From a checkpoint of a small image flow-matching model.
Data: trained on cartoon faces, 101725 training examples.
Rows from block 2 of a small image flow-matching model, named by matrix and row number. Rows with one number belong to one neuron. Each number is 128 + 24 x the weight over its row's rms, rounded and kept within 0 to 255. All counts start at 0.
After each neuron's rows are labels from the 100 images, of 14848 (inputs lightly noised), where the neuron reaches its highest value: "peak at" is the part of the image that holds the peak; "colour at peak" is the nearest of a few named colours to the mean colour under the peak. Only what is clearly more common there than usual is listed. The data: cartoon faces.
# fc1: MLP up (model.blocks.2.mlp.fc1.weight, 1024x256), inputs 86-171
# fc2: MLP down (model.blocks.2.mlp.fc2.weight, 256x1024, transposed), outputs 86-171

fc1.127 [170 114 182 103 106 115 119 149 135 157 126 111 185 108 108 172 110 116 162 121 129 149 139 120 165 152 112  58 137 198 142 137 119 145 130 137 160 102 122 123 164 167  70 154 133 111 130 105  99 134 131 190 100 121 128 122 155 128 133 123 123 123 142 168 113 129 114 117 112 125 141 136 151 152 152 156 108 136 146 108 110 112 115 166 139 103]
fc2.127 [115 123 162 118 155 122 157 141 105 135 158  96 108 152 149 171 129 131 135 117 164 114 135 134  94 121  97 212 122 132 152 112  68 121 130 115 155  92 163 136 143 132 128 133 148 104 147 135 105 130 133 101 191 141 157 123 121 139  75 147 161 157 144 140 149 185 140  92 127 129 145 103 115  80 108 119 119 135 133 113 138 118 152 150 107 114]
peak at: bottom left
colour at peak: brown

fc1.233 [156 124 120 125 154 159 138 183 134 124 152 122 144 123 152 125 106 123 152  99 133 134 105 120 202 138 147 112 119 146 136 112 147 143 100 115 159 162 131 132 146 135 128 129 147 135 110 131  72 137 153 136 111 100 136 119 147 119 124 140 102 126 126 142 102 110 128 131 133 134 125 147 139 143 145 101 121 117 121 137 118 112 124 146 142  77]
fc2.233 [102 150 171 108 144 125 111  81 151  91 123 105 162 107  90 154 136 134 141  78 111 144 107 137 151 163  84 154 128 114 115 160 175 180 137 142 130 118 148 133 115 133 154 126 125 113 141 125 111 149 127 113 143 145 101  62 116 114 182 158 152 128 159 137 104 103 115 144 123 135 134 139 122 174 128 146 140 130 151 120 115 137 120 120 129 123]
peak at: centre; bottom left
colour at peak: grey

fc1.650 [ 76 155 118 131 163  96 172  86 133 151 137 126 121 156 127 136 126 125  72 124 123 172 157 137 121 150 131 104 106  81 128  98 162 131 126 156 130 156  90 106 109 130  83 102  92 138 156  99 143 107 165 137 116 128 126 156 173 139 119 140 152 107 154  90 140 117  84 113 129 156 120 150 166  98 153 169 109 112 138 159 135 169 117 110 135 144]
fc2.650 [ 91 145 130 124 135 150 135  94 134 170 157  97  96 119 144 146 128 105 175 127 109 110 203 150 113 115 164 125 140 118 118 139 106 107 127 103 127 126 130 116 115 152 103 151 143 162 134 140 121 138 157 117 127 132 140 103 124 148  90 134 128 112 156 132  93 122 127 104 135 116 173 109 139 174 145 120 112  66 174 121 166 134 147 154 146 144]
peak at: bottom centre; centre
colour at peak: grey

fc1.280 [105  78 124 140 152 118 122  94  99 123 149 146 171 123 148 114 143 160 148 125 126  98 126  91 140 119 121 112 151 115 148 143 124 119 101 152 119  83 123 156 200 155  81  87 169 140 117 114 136 122 139 169  93 134 156 155 161 150 145 139 119 120 123 148 108 115 132 115 126 164 156 194 118 146 119 145 162 123 144 109 130 114 137 108 132 138]
fc2.280 [102 113 110 108 149 108 122  96 101 173 121 144 188 115 150 119 133 126  93  91 142 155  75  80 124  89  58 159 114 146 115  97 118 135 124 146 163 130 161 109 130 126 112 139 123 100  97 160 138 110 100 124 126 119 120 101 136 163  74 146 134 161  83 137 126 127 139 100 121 140 120 163 110 119 150 150 124 117 125  97 109 146 123  89 153 139]
peak at: bottom centre; bottom right
colour at peak: grey

fc1.449 [159 127 110 127 110 104 129 124 116 129 160 149 156 153 118 127  71 138 107 111  96 154 157 115 113  95 124 112 140 153  97 142  94 125 105  80 127 143 127 129 133 158 128 147 113 120 171 142 158 111 126 109  96 121 132 143 123 112 128 109 147 100 121 147 131 124 145 163  74 126 158 135 119 146 140 131 127 165 157  97 111 136 149 163 115 111]
fc2.449 [109 108 131 180 144 134 119 119 157 122 136 145 133 167 137 100 114 132 128 137  97  92 131 133 133  78 170 164 137 112 111 131 113 105 157 146 143 145 106 144 117 129 132 111 143 143  88 154 136 123 108 159 134 122 142  99  94 130 149 108 133 135 165 129 122  95 112 113 123  97 122 117 140 153  99  98 131 110 136 144 134  89 114 154 146 123]
peak at: middle right; top centre
colour at peak: grey

fc1.322 [185 129 135  92 114 130 135 131 125 166 174 109  97 148 145 190 122 135 121 146 102 117 120 130  95 149 125 135 105  97 131  87 101 165 136 115  81 115 132 126 119 125 124 163 119 104 139 139 152 127 142 113 159 124 164 136 133 110  76  95 147 128 106 125 104 130 121 128 154 100 171 174 123 159 170 112 102  99 154 157 127 123 130 155 143 153]
fc2.322 [107  55 119 111 102 126 134 101 137 141 138  92 115 139 116 153 124 159  94 113 150 138 113 135 125 112 127 107 150 133 143 101  83 143 117 124 146 110  92 128 159 125 110 111 170 131 129 157 112 128 135 111 173 148 118 100  93 125 148 140 145 104 157 117 150 122 124 119 143 103 123 139 112 117 108  65 129 139 137 150 173 117 113 148 163 122]
peak at: middle right
colour at peak: grey

fc1.372 [150  99 143 152 124 132 105 121 117  71 145 127 132 105 126 143 124 127 117 107  98 133 100 138 147 142 164 105 115 139 126 179 154 108 120  97 147 140 148 134 179 134  71 135 124 168 117 128  94  97 125 144 164 138  85 158 103 160 134 160 107 140 111 121 146 102  79 131 149 113  99 132 138 148 162 135 119 106 135 144 143 175 173  90 104 101]
fc2.372 [109 156 150 119 119 125 180 150 102  72 150 138 112 133 119 118 119 123 140 104 111 111 140 109 140 122 140 170 130 121 128 149 134 146 140 157 164 116 154 115 141 128  89 149 125 122 153 118 151 178 105 124  61  96  85 139  79 160 110 108 138 123 125 125 143  98 130 106 142 101 143 133 126 134 132 101  76 132 102 132 139 154 149 125 142 111]
peak at: top left
colour at peak: brown

fc1.631 [110 144 100 124 101 105 125 122 122 120 128 112 141 130 152 103 140 141 147 134 106 140 137 145 149 115 160 158 104 193 141 113 160 126 119 131 136 118 111 121 153 128 115 138 140 112 130 111 141  91 142 123 146 133 111 117 141 152 124 183 142 177 206  97 145 167 145  78 112 138 112 125  67 123 117  98  93 103 155 121 149 111 114 107 129 148]
fc2.631 [115 119 131  83  97  86 117 103 148 119 116  96  98  89  80 137 148 116  99 136  99 129 126 169 112 114 114 134 216 149 131 111 143 136 108 160 138 135 154 108 130 120  66 132 112  84 125 140 124 167 116 140 116 133 153  84 130  87 120 163 102 215 118 134 144 151 126 176 179 135 118  86  76 105 145 104  86 179  93 121 164 109 112 106 107 125]
peak at: centre
colour at peak: pink

fc1.219 [104 142 123 139 144 132 117 138 112  94  85 137 114 121 121 128 143 156 106 101  98 148 112 117 149 149 139  83  25 127 127 150  84 151 121 157 141 141 114 110 138 127  69 121 102 120 109 124 125 164 127 128 128 189 124 171 132 109 102 170 140 170 124 113 152 127 140 124 136 101  92  82 113  90 157 160  87 121 125 134 111 157 169 123 142 137]
fc2.219 [136 155 168 135 106 107 114 142 147 116 107 131 106 128 128 137 118 128 143 124 123 130  59 148  97 153 135 146 154 149 146 129 161 141 153 147 112 120 169 110 124 114 129 124 163 135 105  79 121 114 155 109 121 144 104 109 151 122 165 134 151 133 130  81 150 142 118 147 129 111 138 119  84 171 138 150 104 147 114 114  92 112 135 100 126 115]
peak at: bottom centre
colour at peak: black

fc1.419 [146  96  76 154 133 141 109 131 100 136 172 109  98 146 112 142 142 152 134 198 151 120  94 121 129 163 146 143 108 124 150 129 151 127 133  82 104 152 111 126 127 150 109 151 103 148 120 111 138  93 148 107 133  93  94 161 131 136 178 114  96 109  80 102 116 135 147 162 128  92 133 133 172 116 102  89 100 138 145 134 103 127 140 203 121 112]
fc2.419 [102 123 118 128 136 122 130  94 146 121 166 135 153 113 129 102 140 135 119 180 158 130 111 148 105 106 122 107 110 117 131  91 200 124 116 124 135  96 160 117 139 126  93 118 129 153 108 163 167 141 125 118 127 122  86 132 119  99 126 137 103 167 107 132 131 144 138 168 180 111 121  98 138 119  93 124 128 157 113 115 121  92  98 149 116 152]
peak at: bottom right
colour at peak: purple; blue

fc1.339 [148 120 102 127 146  63 146 146 121  99 130 124 156 159  97 107 140 108  98 124 132  97 107 130 143 131 121 118 154 125 126 102 172  79 133 162 121 159 160  98 132 118 120 146  93 135 146  92 122 147 130 159 126  97 143 152 110 122 107 125 100 158 185 133 105  90 184 159 103 155 126 130 116  94 120 113 137  94 166 145 180 119 158 143 152 101]
fc2.339 [150 143  90 123 145 114 139 116  94 114 108 137 124 115 116  76  99 131 144  91 136 151 147 114 130 155 160 107 145 151 140 190 160 112 117 169 111 129 143 118 122 131 192 110 100 192  62 151 126 117  83  99 120 136 128  91 130 136 165 140 147 171 127  98 112 134  98 115 103 115 137 118 154 126 130 135 142 106 159 144 189 148 118 102 103 109]
peak at: centre
colour at peak: brown

fc1.553 [113  99 129 121 119 131 100 154 117 103 132  99 108 117 134  82 112 120 149 150 136 145 102 103 121 131 141 131 188  96 140 133 136 112 104 141 197  94 160 138 131 146 104 147  76 116 140 146 150 119 145 104 101 150 142 143 188 142  96 129 134 132 140  93 117 126 143 143 148  58  82 153 120 134 132 134 138 143 108 171 122 137 129 102 146 132]
fc2.553 [154 127 178 125 119 130 149 111 126  94 147 111 157 133 124 161  92  98 129 128 121 122 111 104 111 136  83 149  98 143 140 112  95 157 174 118 152 139  72 156 113 125 137 121 107 103 141 113 117 150 155  83 136 148 130 152 137 175 119 108 110 133 154 131 114 155 141 144 124  78 114 102 115 146 153 144 149 126 130 193 134 123 137 171 138 158]
peak at: top centre; bottom centre
colour at peak: pink

fc1.270 [115 119  74 138 115 119 102 153 149 123 139 146 115 115 102 138 120 150 104 111 129 178 118 118 129 152 125 116 124  83 120 173 119 110 122 123  89 154  90 135 151 152 182  86 115 110 139 142  98 147 110 140 123 154  65 177 115 138 164 120  89 181 151 107  98 157 138 117 100 123 105 140 129 123 127 117 129 152 120 132 113 140 160 139 125 122]
fc2.270 [115 150 155  85 163 113 104 128 150 120 145  89 114 122 184  86 103 108 133 100 139  69 105 121 132 117 130 131 118 113 126  87 160 130  98 160  80 123 133 143 121 123 120 106 138 127 144 154 138 117 105 148 134 110 108 106 112 110  96 115 159 201 140  88 125  80 136 116 148 154 112 109 105 119 149 135 137 182 150 124 125 116 164 105 108 127]
peak at: bottom right
colour at peak: red

fc1.624 [146 129 154 142 128 170 117 142  81 122  99 133 101 135 136 129 138 147 112 126  65 161 146 174 169 145 151 112 141  99 123 123 113 158  83 117 111 118 121 148 177 130 106 139  98 124 125 155 114  89 101 124 133 115 129 133 139 137 117 184 150 124 143 131  86 140 126 118 107 106 158  98  95 113 114 129  69 130 153  96 131 147  99 108 127 147]
fc2.624 [114 124 107 149 131 152 127 139 178 117 133  66 129 106 131  86 121 149 115 139 103 142 109 205 127 140 155 158 123 118 109 128  96  62 142 131 126 137 157 154 111 109 134 119 172  88 106  82 137 156 136 154 166 149  83 157 151  95 140 144 134 201 131 115 150 137 136 117 165 143 138 178  80  95 125 116  87 154 154  71 104  79 103  89 117 101]
peak at: centre
colour at peak: grey

fc1.393 [105 146 151  73 157  99 118 114 140 103 118 112 139 116 131 171 131 135 117  89 165 102 126 153 114 151 112 135 130 162 154 117  92 100 125 156 108 109 106 119 120  87 138  79 127 120 168 103 152 119 146 221 111 134 104 116 136 121 133 144 155 129 146 126 126 106 170 121 111 151 126 113 112 109 114 124 130 100 141 136 127  97 111 128 122 145]
fc2.393 [162 118 137  61  79  79 143 156 154 105 151 118 130 123 132 149 162 109 126  37 184 127 128 140 108 138 148 113 123 156 149 124  78 106 120 111 118 121 147 123 114 126 157 103 125 124  97 161  89 135 122  83 168 127 121 148 145 140 119 151 127 111 134 123 154 108  87 133 147 166 118 135  84 131 116 160 118  98 123 144 143  72 102 108 164 135]
peak at: top centre
colour at peak: blue

fc1.258 [ 93 117 106 104 118 121 162 140  91  60  64 138 158 144 130 152 182 109 134 105 123 141 140 105 100 151 115  97 151 136 125  91 141 156 119 125 107 128 132 127 115 163 119 131 143 156 151 122 182 146 110 100 121 155 126 122 150 103 130 134 131 123  79 143 145 154 121 152 151 117 124 153 159 127 113 146 164 113 147 106 104 112 127 129 134 115]
fc2.258 [114 120 117 140  86 141 127 149 149 109  99 142 139 121 105 140 174 103 130 145 134 113 124 113 148  90  92 147 111 137 134 139 112 175 109 166 139 112 130 150 147 128 105 128 111 132 109 131  88 149 127 142 111 124 128 116 115  81 144 115 136 100 152 116  87 111 176 129 117 128 100 133 163 112 148 148 116  99 121 135 170 103 114 136 152 116]
peak at: centre
colour at peak: grey

fc1.305 [120 133 109 162 126 125 104 126 159 104 144 160 145 110 131 169 136 145 110  97 134 120 161 103 131  84 150 113 133 152 121 154 111 121  97 179 149 167 184 142 114 101 129 108 149  67 100 115 147 147 124 126 136 138 104 109 102 134 122 151 131 128 135  96 129 109 116 122 145 155 126  93 128 121 110 120 152 140 131 164  95  56 141 165 100 116]
fc2.305 [115 120 149 153 124 126 131 114 107 104 118 117 130 113 129  78 108 140  90 130 154 114 144 117 133 140 139 138 148 125 107  55 119  96 173  83 153 130  91 152 138 111  72 127 147  70 195 127 149 113 108 125  94 127 116 144 144 115 134 180 156 133 162 127 149  79 141 113 126  90 108 126 134 121 110 133 138 143 125 114  96 110 137 190 150 140]
peak at: top left
colour at peak: grey

fc1.469 [135 133 160 123 149 117 141 142 123 148 121 138 135  96  81 112 101 131 128 114  86 138  73 110 123 106 118 137 126 120 126  91  99 122  80 113  77 155  97 122 120 124 156 147  98 148 142 138 115 114 188 126 138 133  90  81 115 114  96 101 109  89 146 148 138 139 126 109 161 131 139 148 149 128 184 144 133 105 109  64 127 103 136 141 151 118]
fc2.469 [137 128 126 116 109 116 119 108 113 123 150 109 111 115 139 152 126 112 138 111  95 129  74 131 138 150 146 135 136 137 139 170 115 145 153 136 124 105 143 101 115 132 128 108 150 121 129 101 120 161  28 125 115 124 125 173  87 148 176  93 124 145 115 134 136 107 140 161  76 108 113 129 154 105 175 149 140 152 111  72 117 127 140 151  85 160]
peak at: top centre
colour at peak: grey

fc1.10 [157  87 109 115  88 143 115  86  92 126 169 126 112 127 155 157 123 111 115 108  92 137 121 107 141  97 141 104 128 166 121 125 140 124 160 160 143 125 165 138  91 103 109 114 127 133 167 137 156  69 175 140 114 161 116  95 126 107 152 122  69 110 122 108 124 133 115 168 132  79 168 150  76 121 146 142 110  83  86 114 104 149 110 126 119 164]
fc2.10 [106 136 133 106 119 129 141 108 141 137  62 131 155 111 104 125 106 104 173  98  79 135 154 115 133 112 109 121 156 121 139 135  59 107 145 103 156 143 132 118 110 127 134 122 122 119  84 142 141 123 163 114 135 129  94 126 112 137 144 151  86  93 120 116 114 153 184 125 117 101  94 107 168 130 125 167 147  97 150 123 112 146 137  99  89 139]
peak at: top centre
colour at peak: pink

fc1.439 [118 142 136 197 155 134 161 126 134 113 100 111 140 142 180  90 127  89 162 142 114 132 131 145 136  79 169 116 122 116 124  96 169 120 118 123 151 109 105 181 162 197 110 128 133  94 130 106 152 142 122 134  47 141 131 139 153 117 132 126 112 127 155 152 124 127 153 163 111 115  89 137 140 115 146 132 135 105 126 133 125 154 144 147 122 137]
fc2.439 [141 151 113  92 114 138 128 126 127 124 121 182  81 123 120 128 115 175 160 126 157 116 117 143 100 116 121 112 110  98 154 127 152  70 137 119 120 116 147 112 146  90  97 154 115 129 114 146 202 135 147 111 132 147 175 150 138  80 115  98 159  76  78 130 105 117 102 146 137 166 148 146 150 139 145 165 118 159 149 183 144 135 114  93 113 139]
peak at: bottom right; bottom left
colour at peak: brown

fc1.559 [107 146 119 114 128 107 133 122 113 129 131  73 111 119  89 140  70 145  98 112 128 139 141 134 157 129 123 122 103 138 113 154 105  89  86 110 124 165 123 133 137  75 149 163 121 124 142 106 105 116 125 172 117 120 169  97 125 104 135 143 124 119 103 119 159 118 138 137 116 157 141 134 124 153 152 112 151 131 136 129 133 102 136 134 142  86]
fc2.559 [117 112 118 114 118 116 134 100 148 127 130 114 136 154 152 130 130  74 125  81 139 137 140 152 103 121 143 149 161 143 127 197  89 114 178  95 125 144  95 147 185  83 129 128 142 144 104  85 110 143 124 107 147 116 161 147 124 110 145 106 106 142 127 130 107  91 147 128 132 152 104 168 111 142 129 142 129 124 139 122 134 101  89 126  91 131]
peak at: top left; middle left
colour at peak: green

fc1.360 [166 174 150 100 116 169 159 119 131 135 132 131 117 134 143 140 116 133  97  99  90  97 105 112 125 105 157 166 156 139 103 131 147 126 113 101 113 134 148 120 164 130 143 129 156 156 103 112 141 119 168 148 151 143 134 141 151 136 111 110  95 108 130  95 125 125 139 115 146 102  79 107  87 106 184 142 106 122 134  73 129 173 105 110 107 135]
fc2.360 [133  95 134  97 110 135  93 109 128 137 135  96 125 112 139 110 118 141 140 112  88 164 124 130 122 109  76 116 105 174 139 126 144 133 114 147 164 137 138 118  82 122 107 139 143 137 147 152 105 140  62  93 125  93 152 149 123 160 168 123 130  98  98 119 126 132 123 161  94 106 152 106  93 120 166  98 121 141 143  79 127 168 131 111 114 130]
peak at: bottom left; bottom centre
colour at peak: grey

fc1.554 [135 119 102  79  95 146 109 119 177 115 155 161 128 113 136 143 106 135  96 143 128 106 152 166 115 163 133 141 120 122 133 119 151 158 107 159  79 144 153 140 129 132 118 155 135  99  92 178 125 119 142 102 142  84 128 132 165 174 165 120 160 170 138 124 146 128 127 148 115 130  96 137 143 102  96  85 134 116 147 155 124 187 130  95 116 123]
fc2.554 [159 160 166  87 145 173 147 197 183 163  93 146 123 163 105 112 157 120 135 173 127 154 105 166 165 134  85 110 137 127 117 120 120 111 158 118 103 157 131 148 117 119 160 131 160 120 127 150 145 164 116 140 111 120 132 149 137 124 141 109 172 135 124 150 118 115  90 144 159 166 158 123 100 130 120 160 116 145 151 161 145 116 105  91 136 118]
peak at: top centre
colour at peak: brown

fc1.722 [117 115 152 118 106 113 106 150 122 144 127 100 150 135  98 114 153  93  87 177  93 141 104 149  96 154 100 126 143 113 136 115 131 119 115 141 122 131 109 134 142 127 169 137 126 117 164 157 122 171 126 125 156 162 166 143 135 137 130 170 106 118 161 156 120 105 115 144 155 137 105 144 188 111  89 103 183 159 116  92 159 156 129 140 124 122]
fc2.722 [104 126 141 101 114 131 116 134 121 174  99 148 108 107 146  93 126  91 148 131 146 112  74  97 132 131 166 124 111 151 144 149 149 131 131 123 113 157 138 145 145 122 119 147 136 135  74 151 137  98  97 125 119 140 164 155 117 157 115 149 103 117 160 114 110 131 115 121 122 136 154 133 189 132 139  82 167 125 160  88 176 153 133 150 131 138]
peak at: bottom centre
colour at peak: pink

fc1.371 [158 151 117 108 171 107 120 130  92 117 116 127 143 152 114 109 119 126 107 132  91 142 140 121 142  69  93  90 108 150 113 188 128 152 125 163 117 145 108 102 142 136 136 103 119 125  91 164 130 137  71 170 134 146  88 144 108 135  98 144 128 164 155 118 129 160 124 195 119 126 133 112 114 109 152 124 105 145 128  81 131 102 131 147 135 139]
fc2.371 [186 117 149  89 136 112 106 132 111 118 132 133 161 149 116 135 128 183 135 138  90 106 137 149 140  74 141 149 149 101 163 110 151 118 130  88 138 101 151 137 130 134 144 137 166 118 110 145 165 111 169 125 116 108 134 159 136 121 171 115 146 187 155 127 103 159 143  92 171 139 131 138 121 180 122 114  93 110 130  98 120  99 136 137 130 169]
peak at: top centre
colour at peak: black

fc1.548 [108 114 130 108 108 135  89 134 148 157  77 139 131 135 130 106 115 126  96 112 119 134 124 135 121 108 161 132 108 133 160 167 144  98 116 119 151 170 133 153 143 103  88 139  93 145 117 132 136 149 122  80 132 155 159 116 113 132 112 154  86  97 121 104 142 121 123 108 148  98 144 123 151 133 141 110 118 145 128 161 122  92 127  59 138 116]
fc2.548 [128 116 127 135 116 132 130  66 171 177 186 107 142 143  91 118 159 113 151 102 130 100 121 148 145 116 121 127 128 125 132 122  85 105 125 138 153 110 158 147 142 144 134 105 156 134 131 114 134 126 136 111 152 129  73 136 150 128 153 168  95 139 143 120 138 126 130 168 126 110  99 130 150 117 112 118 174 155 123 165 119 133  93 108 121 127]
peak at: middle right; bottom centre
colour at peak: grey

fc1.169 [109 118  65 108 115  98 101 100 156 100 103 144  79 123 130 150 148 117  99 107 144 136  88 133 101 134 137 113 119 128 142 136 111 103 165 114 123 114 177 120 124 141 135 134 106 131 110 142 173 143 145 112 142 121 122  95 104  93 168 120 167 157 106  92 155 137 107 162 150 132 118 152 140  95 129 131 122 119 148 126 129 133 133  94 136 131]
fc2.169 [137 132 130 121 132 113 119 135 171 112 161 107 163 110  81 133 125  99 100 109 125 154  53 149 129 138 152 115 131 124 130  86 127 138 114 119  87 149 116 130  88 135 108 145 129 112 129 114 148 102 100 134 141 136 112 151 137  84  93 140 199 166  94  96 104 134 148 101 127 122 145 172 104 134 132 132 114 135 153 124 117 115  90 117 103 159]
peak at: bottom centre; top centre
colour at peak: brown

fc1.316 [ 95  93 124 190 123 130 128 131  95 125 134 122 154 122 130 128 159 148 165 185 150 146 132 116 142  69 138 121 120 120 119 144 138 103 103 110 149 126  94 137 145 160 123 138 151 101 149 126 131 152 111 138 108 120 162 183 130 106 122 103 118 131 143 127 153 112 126 131 145 151 161 132 102 142  83 137 101 120 149 131 162 164 165 171 109 140]
fc2.316 [ 87 155 133 149 158 115 133 135  96 135  88 130  78 129 124 141 126 148 168 165 145 115  95 110 128 115 112 160  84 143 121 156 132 101 152 130 164 116 148 121 126 136 124 105 122 124 116 112 105 150 186 150 155 134 140 138 128 154 182  72  93 133 105 130  99 136 117 132 156  88 143 121 105  96 157 152  95 108 149 144 128 147 126 150 141 138]
peak at: bottom right; bottom centre
colour at peak: grey

fc1.73 [120 151  97 103 121 127 112 118  89 111 147 154 142  87 135 106 144 103 107 163 103 169 106 126  91 146 121 122 153 137 125 122 140  85 162 132 131 208 127 117  96 176 101 106 166 102 117 114 135 139 140 169 167 144 106 114 133 135 101 109 128 152 136 131 127 131 145 102  86 136 161 180 110 103 146 144 142 124 146 128 130 178 113 135 100 133]
fc2.73 [116  87 107 147  96 170  99  92  90  96 137 104 141 114 114  90 152 127 132  82 107 127 159 123 154 147 156 162 136 149 123 131 119 130 128 125 129  88 109 108 120 127 155 154 144  85 152 151 104 152 142 119 119 139 113 126 123 145 175 128 102 134  82 167 114 174 108 129 138 124 127 127 170 119 156 119 154 122 110  97 132 177 128 111 114 134]
peak at: centre
colour at peak: grey

fc1.296 [106 113 143 143 135 159 155 105  70 127 123 105 115 151 149 122 110 161 132  86 164  91  79 133 121 104 143 155 137 109 142 103 127 104 160 125 158 108 123 135 130 106 133 104 118 115 138 100 154 120  98 150 136 128 158  99  65  96 159 138 125 135 155 146  93 133 107 150 160 125 144 110 101 113 112 116 173  89 131  64 111  99 130 101  97 141]
fc2.296 [140 129 130 121 140 154  92  82 131  44 131 134 144  85 118 131 155 148 105 126 127 161  99 138 155 122 118  88 129 130 140 115 106 120  72 157 168 111 128 168 144 132  93 112 153 124 141 163 112 131 171  99 127 109 131 144  92 145  87 137  94 148 162 104 137 128 137 100 135  94  86 100 108 150 129 153 151 102 105  92 119 125 118 132 183 158]
peak at: middle left
colour at peak: grey

fc1.279 [144 131  89 138 105 119 112 154 134 152 119 120 106 129 144 138 121  95  92 144 176 158 122 105 129 154 113  99 157 143 130 126 205 110 176 137 135 111 177 146 151 122  98 139 158 138 128 143 136 102 149 132 139 143 105 150 134 109  75 120 139 129 147  72 164 143 122 155 115 137 149 106  94 165 135 118 131 155 157 144 125 125 130 134 115  94]
fc2.279 [158 143  85 174 126 105 128 154 125 142 144 152 120 127 107 139 124 137 128 151 165  91  99 132  82 123 105 128  99 112 122 176 134 108 112 112 108 140 127 120 107 114 134  86 107 139 128 137 109 160 104 108 128 102  90 128 154 135 193 108 201 138 166  96  91 139 112 120 146 103 143 116 131  69  94 127 119 135 175 116 134 130 126 145 110 108]
peak at: centre
colour at peak: grey

fc1.225 [126 135 148 131 138 132 162 141 111 113  95  49 122 117 122 128 115 134 121  99 156 150 126 104 188 178 117 126 133 178 119 139 182  88 132 126 122  77 140 110 151 180 114 124 151 143 141 125  79 137 150 161 126 122 136 150 173 148 130 139 133 123 133 158 159 108 101 100 103  88 110 121 109 114 128 137 107 125 112 147 128 113 143 129 123 112]
fc2.225 [142 131 143 126 134 168  76 125 127 126 134 177 168 117 104 106 142 122 135 124 147 123  98 125 115 159  88 176 159 160 133 136 185 109 123  84  75 167 132 135 131 113 126 135 156 163  87 123 163 129 108 148 124 116 135 155 107  84 136 111 112 105 117 152 130 112 135 116 138 121 143  81 119 135 109 127 165  90 156  82 173 143 125 117 149 170]
peak at: middle left; middle right
colour at peak: grey

fc1.132 [182  87  97 118 114 125 120 152 135  95 141 130 158 112 132 160 144 167  78 145 127 105 127 154 154 144 141 123 159 120 116 137 105 121 115 134 106 128  88 117 121  95 186 110 121 107 161 121 121 131 102 168 157 110 106 159 141 130 112 120 126 128 113  97  94 125 106 121 155 132 137 131 136 140 116 114 132  68 129 111 120 161 111 127 105 109]
fc2.132 [172 132 120 121 131 110 125 154 120 126 127 125 128 126 148 144 139 153 156 170 144 134 137  91 143 149 107 152 126 105 122 139 144 130 145 127 103  91 185 142 105 156 144 122 131 134 138 129 121 109 124 128 102 118 126 131 132 146 152 137 189 155 100 137 100 124 127 153 163 137 116 107 175 112 143 177 145 134 123 156 151 150 112 128  90 164]
peak at: bottom centre
colour at peak: grey